config.yaml
arch: "mobilenet_v2"
model: "sound classifier"
dataset: "simulated sounds of rotating machines with and without faults"
train_examples: 39062
gain_aug_db: 6
noise_aug: 0.002
time_shift_ms: 50
n_mels: 80
hop_length: 160
input: "log_mel"
spec_augment: false
win_length: 400
targets: ["speed"]
num_classes: 3
norm: "batchnorm"
activation: "relu6"
depths: [3, 4, 5, 3]
kernel_size: 3
stem: "single"
expansion: 3
widths: [128, 192, 288, 432]
label_smoothing: 0.05
loss: "cross_entropy"
init: "xavier_uniform"
residual_init: "none"
optimizer: "cautious_adamw"
lr: 0.0023
beta1: 0.9
beta2: 0.999
eps: 1e-10
l1_shrink: 0.03
steps: 9600
batch_size: 64
epochs: 15.7
lr_schedule: "wsd"
decay_fraction: 0.4
final_lr_fraction: 0
warmup_steps: 1920
weight_decay: 0.08
Rows from block 7 of a small sound classifier, named by matrix and row number. Rows with one number belong to one channel. Each number is 128 + 24 x the weight over its row's rms, rounded and kept within 0 to 255. All counts start at 0. Numbers have three digits each.
Before each channel's rows are labels from the 100 clips, of 14976, where the channel reaches its highest value: "strongest on" is what is common among them. Only what is clearly more common there than usual is listed. The data: simulated sounds of rotating machines with and without faults.
# convs0: expand pointwise conv (model.blocks.7.convs.0.weight, 576x192x1), inputs 96-191
# convs2: project pointwise conv (model.blocks.7.convs.2.weight, 288x576x1, transposed), outputs 96-191

strongest on: pump; rattle
convs0.214:128139163167096116126128126079132127120120127121158109210150127124125124127127097130185103110127111081138131105139131128133128110106100131126132087127085136127127128158154098117130125119109147152096100121113124125106135154146128161114132111128128075127126149128128125113133128079140126142
convs2.214:128128167116128128237136128128098128109128128229160129128129128124128142128128128192128128130128129128128133130128129128128149100145125129059127123128178154132128128128110128128127128128128128127128128132190128129128151128128128119126128142128128128128000128117128128128128124128168128000

strongest on: text has "speed"; speed: medium; compressor
convs0.132:132122112138222133124131127119121095125167134104071187149129105136155126124118118122112165173135121123132140187135134129123093119178127129134134111123113123130126122132085129178127127128206144141191117129098151115127129129129128119156121121131110146129113118135079104129128127135132130130
convs2.132:137116127132161163125129117119127124142087131104132093071121091127131153132137137107148123116177133070149128119188118175189131124129183136143166127071123173087143141143121163155116133159072115129122128128134100106158128126158131122154094104088127148124132159128127168128108128102112108148

strongest on: state: faulty; speed: slow; grinding
convs0.417:131087138103126170100129135114159132131119174091130124132122128143123096129124156136145144122137149088108128129128208131105129060120111142125141124133134106128142129120063195128089097119205129134129156128127107128141080133130128150126143124140128114132128137155132130125128144112102130073
convs2.417:128129031192110120102154134104150135124128126092114136137128130100132176127126128111126128130120120131127053131125128127127188146171175116142120131130094255130128128126203126128114127125131128169128132119102133128126179126127119180117124117133091124127156116127124130125134119143083135156

strongest on: text has "speed"; speed: medium; imbalance; gearbox
convs0.71:130114148175110139127128130131091139111131129127127106167129123145115129136106118101130129120142083129171130105131126140102139124121109144091129092130096123142090128151129117107122122130121132166130075122120125106126118134134135133108095125146106126145127131131112123147131116143183143128
convs2.71:128127126115100131212130123115066113148144122155170119141128118136127066123132121154125133114129132140126140121114093111124127053055116130099129122131155047123117126129111120128148123134128122124135129142214134130121121140125131113132133146142137128121091124136128122117127144116171128070

strongest on: speed: fast; conveyor; rattle
convs0.341:126129128128058127134128128072128128128128103155173074128158128098125157128128113128153056117127128076128151074128122128129145096110151122131128128128128171128128128135219083120129121128030128128061128128128108125096128128135128128128127128128142100128128128121152127111128121115128128131
convs2.341:128128071119128128067110128128135132043127127089123128130128127128128122128128128113128127135128124128128178127128127128128063129114120128148128129127127145124128129128140128130129128128129128128128128036115128129129068128128128138126127127129124127127198129060128127126129034128128128177

strongest on: speed: slow; gearbox
convs0.212:065123132117128139162103085113129119124165126123084129134127106125137127128121118128132131133104137110124135129161130080126126115129129120127151124127121129130127131132123135136124125127140215132165132128036146123106136129140128131132137128097125123091043129136123036128128132120121130129
convs2.212:152103181138158113164195134128121124139141120175134134117107156095100136126120127170120112094116111145144067122111123138115216111157119122085128108156147139137159107103108111109122134106112133132127101131133151138115228130104151106148147169102125141158082124143150128118099132131154137081

strongest on: conveyor
convs0.529:102151123120129105144106102255134123125130117123114126131128120112129125130121125129135113128108137255125092128142127103156127158128133119129143126129132129128135122129133126144201191125125145130135141130119141128118140131138126129146140125104121121103110131121132115132127130126116126176
convs2.529:140109114128129126115128130119115119125128130051141123117112136122126129148131129082126124112131170126148128125130127129131126134129199096159141127129123128127139122127236126118119130128112125127125123128126108127128128128120139227149127042118131137144139127115144158127113128123053125199

strongest on: conveyor
convs0.172:137134076151197126109134132087125095130128155108112158149114113140154129137130125132130145155144110105136140165119130135125088107150122132156134120117102107126130137129082127206127124126170165133143107124090126131137125120119128129207121136134116128130102113140107101121127130115137123133
convs2.172:129128120135143141137094127122151132154105125109095100101124095117128153128130139105129124112148117104133139118151122139172120126173142158135158127091058164102136138130120151173114131130108128138125127027129127127141120125156131112142121126120124129128137150064125149126118030116126122139

strongest on: state: faulty; grinding; rattle; imbalance
convs0.488:111166113098112083165109109133146162128132072139162127097128146103100141116140156130115076101102162129100125091129134106138125124107162096121122157119164137121130133111196126132124124143047115100093166127142120128092141113128132122133139143103145134111133126079143138130129121144093117118
convs2.488:129094139159126127154149140123077114153136110136138123144115152083162075116122141146111111110121135137143103120098100122127149108120189087109127095143164092130147122103128115113095132087135134149121119141177132172126149128120143134128138110136111103144096138127128161117082144114115167116

strongest on: text has "speed"; speed: medium; gearbox; grinding
convs0.207:120126137100136129131123110094129070127154125135113166129089127102174133124163125131106152167117127078128135175121128091116112072175166087216157128066128130128131174128116145128097101137143132128150128128127138122124148074113128115128129174107127155086122081144110124128130127128129128133
convs2.207:128128150201128128152101128128133128092127128182129121127128127135128110128128129154128128128128123127127148127129124128129117125123119130084129124127140118119128129128116128128134128128128128142128129153129128148129111128128127116130127146128129129127089128255128127128128132128142137051

strongest on: compressor; speed: fast
convs0.334:088145208124063113166119109095128128128128103128128089128173126098128135128128099128171068128105132116128150095150128101136129116119150106128130128128128203128128128128182128117137128128092169128126128128084128128066149128165128136119128128099128083104099138117140098128128128100124128128
convs2.334:128117129083128128196220128128018126102128130134255128128128128146128128128128128159128128128128131128140127130128129128127126117135131128071128129128157129130128128128128128128129128129127128126128128097174127128128132128128128129146128121125140128128037128009128128128128098128125128113

strongest on: conveyor; grinding
convs0.470:159125128116130129114140146134128134129116135131115127107083137128126128127142139130128148123140137138119124128115128150119128140123134123136127141125137091127130134128127129110132132129126095116217136128172119135199122122110128128110128135141140137137157126123137157128128128127119126131
convs2.470:128128128138128129120151127128127128000128128135128127128128128128128128128129128129128129129129128127128086128128128128128208131139129128128128128128118133129128128128149129128129128130129128133128128128120128131128203128128128143128128133129126128128138128130128128128128128128130130128

strongest on: speed: medium; text has "speed"; gearbox; machine: compressor
convs0.279:132122145149117135126132130113122116094140130129129141153131114131129133129124119127078128150130115063145135131127129131115126092157121129126130110127102132128122129142131125108086079128124127150123116123109122083110125127127130128109124130131109184132128127130099128126133125184147129112
convs2.279:127104112058133144179109124121063095119136140143188124126100128137101104118134103154135139102138136129151201133129142123119049108082092125117142135137105072150137108143136128108138121137115128069136111111167114113109062132127128140169136123105186153145081121114140128142110110122137116090

strongest on: speed: fast; gearbox; imbalance
convs0.460:142129103158139126134145132139116128129126117126134133135190135131135130118136133129093121136133117132136124127119129136127121128143128129124118126124104191125130130120187116128121128148105109126112118128136119122113130142121128102130104121128132161137145112115122138128131119162135126115
convs2.460:125145060146117133069131128127125129014126092063117105133129125122158125136131127086129114120135133117127107097128106117133145158123119135182136111121132146113127128131200128139135141107138100140130128141065140152129140133133131166124130117141119103112186141135118127115130137127101155194

strongest on: state: faulty; speed: fast; rattle; conveyor
convs0.146:090132125128076118169103121134128171128129090136135070119143132095073133128133131128127064078084128137128126038127126108128127132063158108107128131127129150128128129152192092115167138140059121126110128128139126129107170126148128123116116130112131110115136127119143134128128128138128128137
convs2.146:128129126124128131074129133125112127059127128109126118128128126078128107129129128119129127128135128124128140125131127128129113143017183128154134126124090039127128128130214130128118129128127128124128128125132127128129115128131128223128128126128131128128174131113128128126129125127103128160

strongest on: state: faulty; grinding; rattle; conveyor
convs0.569:154116131131138138095148137092123128127120154144137147127112141135133137121150125127140151129146116089139139151106119144101126114128132131168127127121125103121125167133101130125111113130151109128128116116172120135160121109107140137120122147150135121143146115151123160118127128104147124134
convs2.569:123128129155128133144119123126106128000128109151145124132129128133128139128128129152130126129132148128125112116129125126126163126122152131097129109125168150131128128129172130131149128128133131143129128119130128148129153128129128176128128138134117127128096128127123137116128118128140149095

strongest on: state: faulty; speed: slow; grinding; pump
convs0.494:133131129151144127111130132146117100118124149097081148149110116149160111128120110119110156166143110124142121151128126134126114151169116137130138113133094119137118121127104125131039088130164139135175097134095147124147124133132128127126121123140107137136120121131071115134123125141141137066
convs2.494:129130130120128137173080127120110122205118109132135107063127111129129137131130131142130120128146130116128167096138115155143067094255148127104147124105164129093127133129107139141133133130044123122126130133164125127131064127136127100141124115094131131123077132146128129122128133121125109116

strongest on: compressor; speed: slow
convs0.481:100148121068139106150111103129178116132138113125082132089083131116143127114132160157122128140105186128076124138124175095130130108138143116131132165121179130106169134114127178154126130127134133104205184124125129129126136104122127122155185141104135134101120120085138124122129143128073110120
convs2.481:118168125146123095120146159172185180129126131129073160151168132101130161133129134125129128164100096137079101137126150119117159139181121129130099133139126171149108137116126131133124131125151194150123138125090137127128157115130095120071126153166102098124135120128108121135174125170129122128

strongest on: state: faulty; conveyor; pump; rattle
convs0.64:142158128148129101117137144096114139130127129186122143138105123183117188128125092099124201124146101100152185127126121151159148112123064187123111116144117094139097120128092118131093098117139125138140097131125149117161129134131128133138127126162122137180132137189121129140118119133169147106
convs2.64:137100134126133128133162134129104106107149190123167138131114187106121138133127117129129130131129141142145110176130146119115143123142135090125119130160128148161144089129153123076100093169127140118131102134133092126128147129114145151130129125119144143197120116136170127154106133129118123128

strongest on: speed: medium; text has "speed"; compressor; machine: gearbox
convs0.528:124133129125121122132125124128129129129127124128124139127123128126127127129127133127042128137125131106126123123129131124129139113151130126121128129128130128134127128126128130124115124129126130127135130130126128128132131128129126124126130128124127214125126128124129126135125129207125135122
convs2.528:130123093122128117104124153122156126042141160140105151171121133118129102119132126133125141133125118138130136150106136104128123156072111121128126151135102035150129115130191119111133121128131135123135125117115116136112120099117107188100138137172135129136141112113141115150124119153119128126

strongest on: speed: fast; compressor; grinding
convs0.129:139128128129129130088136144123128127128128177127128129133129127128129128127129124129136144129142125125129129129126130162127127129128112131132127125127125119127129130129077126128126128123161131130127124126129120129142109128127129132127129127156129121145126128130128127124128128118132127133
convs2.129:118146118143118127100135129130136136000126127126120130130166128128129187131128129120128129134127136128088117127128131128129137147134136131139125129126114221127094133128164128131128128130149130137127131123100129133128131127129115167121128133176120125125148127124124128126159123131129134135

strongest on: conveyor; speed: slow
convs0.564:128124118128142130127124129255125122115127130109130130129131124124135109129127127130125129134128127255128088131133128128135118182132133122129133127120125127131130128134126127140149180132129132129127128131128128139128102128129126124137126128127127130123126122131123128130133128129128130150
convs2.564:131119117132129126109128129130131127127128128000126130123126134125128128137128128063128128128128139127131128128129129129129128133128196111191129128133125127127129129125163128127124129128125127129123128127123113128131128128126128155132116022127127128135140128127133148129127127128015127248

strongest on: imbalance
convs0.313:130141018131159113129130127128112148128132121152130134126128133126109142115129134113072133129126121123133133131126124128137141131130131125102101130143125131129112119120136123137103111141122109126124117135131129120130128127126134112141106129131127171141149125128126137157123122195137132079
convs2.313:142111121136126128123134131136129109157132139119108139134120157097129219158135127120130133130128146124134116145130139120118135130221152120132110136152092226145135111123128125108091111153122130127122128130125080126129135131110136128135112112119128129151139122135148154146115131128110126136

strongest on: text has "speed"; speed: medium; compressor
convs0.360:160123117160148137094155156111110119121126153125109238155125121162133130135129098117074205143168108112145144167112113164119125131166096158133123106124104129128115128139114111127114119132158126142171102123120128128146126133121134128127105126165123223164135120137082128125125120134149129122
convs2.360:128083126096131142116148102134101104176137144111173135110101140128092123130128120120129140128129142128159139139128159138119139133128117112137127142141136127131134114128123124108126126163087110106123129137131118079122144131118132122185130081081155184147135116139153120153097136131112079144

strongest on: speed: slow; pump
convs0.506:064194127102101068141087127118141152135119131128115104146122119131097130132098110115155148113108135118136146093162146104208195123110095149093121119162133131150114101121104121136110111100141163140151127138082143116136140142161128152142163114120109103128094156116129087145111128116130145098
convs2.506:096134168144111137141149126138102126129127128126127121169140126109134146151129117131130126135140144140105107124129132112128156113255149140129131130121134173144123139126153132142116133124150134139141134206138125136132154130139128155123132120170117090115124134206113154135132197111111137131

strongest on: grinding; conveyor; machine: compressor
convs0.336:090132131104127126141096110135142109129131122112139121104152138090147108126149146140168086133112146132112113135129137105138115122127154103152137149110140128124140144126177140133136134121080150107073143127131123136115132112129127135140146143107144085100101123124146122122134131081109125137
convs2.336:128130089154128136150148128125100127034126110028135113137129122125133133130128128162129116125134133127127086109131108125128169102160173128101131104120155143124128129130138131143128134123141136147128127107155128147131166128135133146121127107138112117127107139117122138113129105116082147255

strongest on: speed: slow; imbalance; pump
convs0.353:154131092146167124134139167131128123129141123124111152146132117177134137130111130132087150142159131125127155130134133178137123113152090170090116114142125140126134088119130134144069091134129134142133134130100140095114104133132119101146121126152115173158131126125115110128133115181122127045
convs2.353:102171130130110116121157126133156180153127116129117152133170123127128137125127131122125126172104111156096111121086139129111154135135123131135120136129141132112092143127115115134154133124169129134128149186122139128115151128128091108054127133150120119104138108176097111119170182148136125134

strongest on: grinding
convs0.539:127128113178124133126128141140109134128128129103132109161173092137112116150108104119133089121138101137150122109158117140133111140122108148113119098147095131132117111134144077134164132121114151156118102131104129127072130173165119129139115088137121121143115151133128106132122126129147136150
convs2.539:140099139136129128142127136122096078121149129131156122129098147118153163128124128140110118101124180148152127123110117123128122109155171068115132116139178164139163103120140106109110131118128128131129101136157129139126122132114148157139130102128128127155111129131158159125097137114114133123

strongest on: state: faulty; speed: medium; grinding; compressor
convs0.67:119153082120112093161117119141119171139117080177149114107126127097084151129116130112126096098108128133129126102133118109149169139098185073099082132145137127137109115121191097126126121120044127128096130134147128124122144137138123131128128122121128130131135148112152126139116120160130134114
convs2.67:129128138110128130214058125128087128178128122195199124126128128123129140130128130201129125128130131126129163125128128128128100088153111127052128116128173144122128129128088130129128131130126128126124128116208126129130098127128128107129128139127134128128013129117128118128128113128159128024

strongest on: gearbox; speed: slow
convs0.101:133163051103135073131132127121132123122117119130149132080126158108134132132188137145124112136119142118104129137080142127159133098134149109144125178108127142114137158146143126162123128135107098078104134113173106136135123103087132129189126173120174134122149109113146166119144138124115116127
convs2.101:126145145165116135135128125109127129131103086137106106127144102122153156146142158134137103125140128104112116083135096129143127118251148144118138104098139212086121150127122140158131153123135109159112149179129131154154127127147134121127102133135093109102121156178114149087133176121131158119

strongest on: pump
convs0.410:175138118192128109078168169104106150124090171149151128178135124174105154128111082109128150111182076120186169122124119182137127129114080178121120078150102103144093121130114112118115108125130115168105078125129118117144110146132138131123102116184115130187151137146107137126117118127179131120
convs2.410:128125144198110133146156131123115100125133071140123111134125113135170136132126154141099119117127169145129072100088092122131173113136153118114123095125183132113129136082141101143148138069138121185122133168134153171133165133130136143131128123141069119112105133150128155115118163113129150113

strongest on: conveyor; grinding
convs0.510:140129114138183128134135136122132119128131123121118166128164127143143128126122124132078139155135133128124142152134140135129072114177122138125132129127131145126133098127131143129103114129130127127130132126119127116096140126128129102131131129126113178124126126124091121126131131172122126084
convs2.510:127143139135128126110193130126229160216129122111074125131136127124128117127128127107128123137128095131117045124128121126128129140124098131164128132127107111125128131129076128131132132124139129135132133167093132129128129129128117069106130157141118118125171134145128124118140173129153129181

strongest on: speed: slow; compressor; imbalance
convs0.87:142109128156131154097148147100132152128100161131137131193150103168115133128075104129133148118159109103147156125147132150130133116121067185120127078184122137136127079128107129134114098079158147174114117124103129109125099152150127142141129099162078125158118175168109110129120128130138128114
convs2.87:164087162151136131166155123092062073129138117145171103107088131123114130125127128150119107063136138129170087112126103128132170109126141117103154105125181130125161105126117116116130140122092104142125102141160133130129165131118170120189129133100121148148079132138155137111075142112137134103

strongest on: grinding; compressor
convs0.196:156128066128204128100148136126122129127126157143120179122094156138127144123147124140078184139140125133120138173099121139128127131141102147129127141126118090097135136130079156145120125143159106113141118109128128128179118097095136102141119160137151179137147102136123151119127127136133098125
convs2.196:094145136125113152144168115101123123133119125142123094129140121128129137133132126144135123125152149118128128121132120098131128113255126151115138123117122237125127131136122138141123129159173114125130128130129107137142128130136150123122127130139130109127112148127117131108129129110132173114

strongest on: gearbox; compressor
convs0.209:152114111162154134115158135117095108111132136147128169115133123126158158128180103123074135157143114120140146169104101140107096129157185095139123117077087129127123203135127121128119127154129110136127100123166129120138121135103133089126086122139141177140145068143097145125125102160139127144
convs2.209:103169117142101128121184128112108120127129128096137106129149124122138122133145126109128130128135133128112000125126128098127255129158145130144127128129128139130102127127167126129141126127161117128128128203120128129128241128127133153130128091165128101124134127158118133118153204125089134157

strongest on: speed: fast; turbine
convs0.176:133128128137104128126132133130124121124129131126133121129186126130136127127129126127130125128134123130133128104130129135128128130128127128126131126127119219128126129131184127127131134130127128130095122127128125129087124130129130128128124127129128126130129128122126128127133129127132129132
convs2.176:112138128139117127128101129139128129000124126138115132139143131127135170140121135134129130137123154128109131130128133123127124135131128138120119132129145157123114132118162131131126127132148127128119133131116126164137124126128127169113124125151128106119122128132116126130132130133124181118

strongest on: speed: slow; compressor; rattle; grinding
convs0.364:129141128134098111128128136106122182134125124149127128135154125136083144091115138119138129096131125061136147109157155136129151053106117141104105120171128130130119089111155122129078062108100130131115126131118131116101130134148130146133128118141126113152126187146128124142105124138133132065
convs2.364:116160125145127093144067158139169162125126140154110164128163120141128137121129130146125130164094101136094136141127136128133095137129127124106117128127119130124118151127127132157125128136134174143150141080116125167118084107143098126081128167187114115123113119092105119133162081153145131091

strongest on: text has "speed"; speed: medium; compressor; grinding
convs0.100:128120146129101134125128133109127136134123131127143091133109127119121131146125126127204119114128127115131129124130117133124136126103125130162127123118131126136124154124128083124134125126128146135122128133126120132132110129131112156125127128129127058130115131131151123128124129048129136151
convs2.100:127107042084135174111133091129068114128125137060212110128114127157091128128128105111157130124156138126153162129137133129128134129135130126155129129116128217131131123160130136123128128146116128085128117128128129094134136131146131128159126096125189138160139135105134122128114129114120114214

strongest on: conveyor; speed: slow
convs0.541:122150130093131113127135113143128119118113128123149124103132131088142124129136126128166122131109129197127120128127126100128111184128181078136154140112121119129128145148131124129187186131131122119099122128176122139121125121125127127120125136102128097096136122116123155122131128066132129205
convs2.541:128128075083128128126085128127107126060128128126164126127125127165127092128128129128128128125128130128129213127128129128129035127111119120127129127128146096125131128128133128128139128127126129101127127037147128097128039128128128133131128125126149132128128130032129121128128050127131104130

strongest on: gearbox; rattle
convs0.120:104146122130152109139116081116127086105156120142085166127106137107169148127141113118111126170113122111137143177116121095138133105168173091190157126069121134127121173138129142146125125157130139128184120127129142120124146121123130115144124134112128149102107077128105126120148108135136129156
convs2.120:112150075131089128073152120137122127128129128068105129130156129118148133147142127072126149173124151129096102130124150124128129158103154128178121159129121135130093135126199125129127120136164124126128154146086127126128121129126112180105128072153131116113173128107118132128173146132048132186

strongest on: speed: fast; imbalance; pump
convs0.433:132128128124129128113131131119133127132121146126127130128110128132129127129127128129135156128134129119126130131121129131128128123128121138131129128131129127127129128125115129130112122121147129128130128128129127129202121127126127137131132127138127124130127128129128127127124129118127127125
convs2.433:155130112171128136103124125126120124000128131085143120127128113127128133127147128095130132128135132121129109128144127119144128130111200126154130135120118130131132126143145131133116130127106131144129124121132129122131127140139127148129119113123125126130155136114125197138128120119082131177

strongest on: speed: fast; state: faulty; imbalance
convs0.268:132127126135127128127132130130125127127128127125133121128174128128128128125129128126131125127131124131132128113128129134127128130127128128127128129127122190128126128129183126128131131130122127127082123128131123128095123130128128129128123127129129124131132129127129130128128129127133128130
convs2.268:096156126135113126122094129148134140009121130141103145157160129127137163139116132132136133159113129130092130131129135115119125137140124143119102135132144152123106137122145134134127126132168140128122135129106125159136123123129123160089124129170127092115123128132099122129157129141124173118

strongest on: grinding; rattle; pump
convs0.553:133133087139150125109131155110128129129121151131119132136094128159124130128125119126120149127150118108134136135124126155142139115126087166126111121135126087125121127128066126164106105122154134132143117121117140123169127132128133127177128124158128137161121126128123120125127126134140127092
convs2.553:104150129135110129128130125127135142104127109132113120151148125128138228128128129130128125129124128139105123121126120113129128128176128132127126119127140235126110141128138128147137129127159139134128129130124129149131127127132127140107127134167119104109129129131102129116144129127133151124

strongest on: conveyor; speed: slow
convs0.498:128128126127133129128127126255122125119127128124129132126128128123133124128132129129126128129127129255127111135127124128127127189130139119135128130116127128129129137134128128129143145137129126127127126129130128134128100127126127126128122129128128130124128121126127129128127128129128128151
convs2.498:130122066128128126047128130132132128128128129016129131126125138128128127132128128041127128127127132128130128128129129129130127157126169119226129129134123124127129128125142128127126128127126126128125128127128119128128127128127127131130121085127128129135212127107134145131127127128068127255

strongest on: state: faulty; rattle; imbalance
convs0.486:106154158139086112129119123130127123117132127079128092153156097127128098130114121128175064116127115131142116095179138126171122129112131127121146106132117139129127126141170125132154136126085177142114114128116128127075147151183131152130134102128121078128088157130125084128134144106142129149
convs2.486:145110094128128172114121112107077091129129119074169083091106117136129128138135126117136123101178144108177131119155120127150124115155159127141158116112134164122151125128133131129136132126082121127115118125146117134150124129129151132216113077085130126131140174124134161114103127103112140193

strongest on: gearbox
convs0.520:134130076137231121120139117125114104121122133151127137117108141125172155128174106127126128145133116128134143189092082126128137132134143112196128137084112126127127179153122126177129140144130122120150107118145145154165119111101131121148108150128151135127132087129124142101135112125141127158
convs2.520:118129171137128139168127122127131129121125109209125099136129128111128176123108128187135085120142127129129124085129120128126127110225127136073132100121159187134135129121127131136118165115136134137132122137129151149133127129134133129122130172140109119125074138142117129112131136119160134046

strongest on: text has "speed"; speed: medium; gearbox
convs0.441:129147129132126107127129129136128067128124129114126161133130127130228111128127138126098136255130127113129113180129138130157132092250125130125128125119128169130126126124128130128103118137128129130133127128126116125128128129126128126129128128130127159130128061125122127128128129145128130115
convs2.441:128136132112128128133121126118149155126122139145127132128128121132126038122131125134129132128132088113127140129142127128128119125034092145121131135119110028126127130139121139132133127130123126117138136129130127118125120128132118122118139156127136133117125128129128097128134129140142124113

strongest on: conveyor; speed: slow
convs0.440:113097134125128189130118118213135128128128131030120128128118128125128000128128184128146145128121128163128031128140188119149128126128128128115137128128128099128128128128077136148141140121167152128140128128123124128123128128137128135152157126128128113122110130128128120128128152100128128128
convs2.440:128127127127128128149117128128206124100127128137119126128128128135128122128128128140128128125128130127127140128130128128129120115255129125114128125128137142128128128128129128131129128129128128128128128126151128127128120128128128133130127125128128128128022128134129128128127124125128128112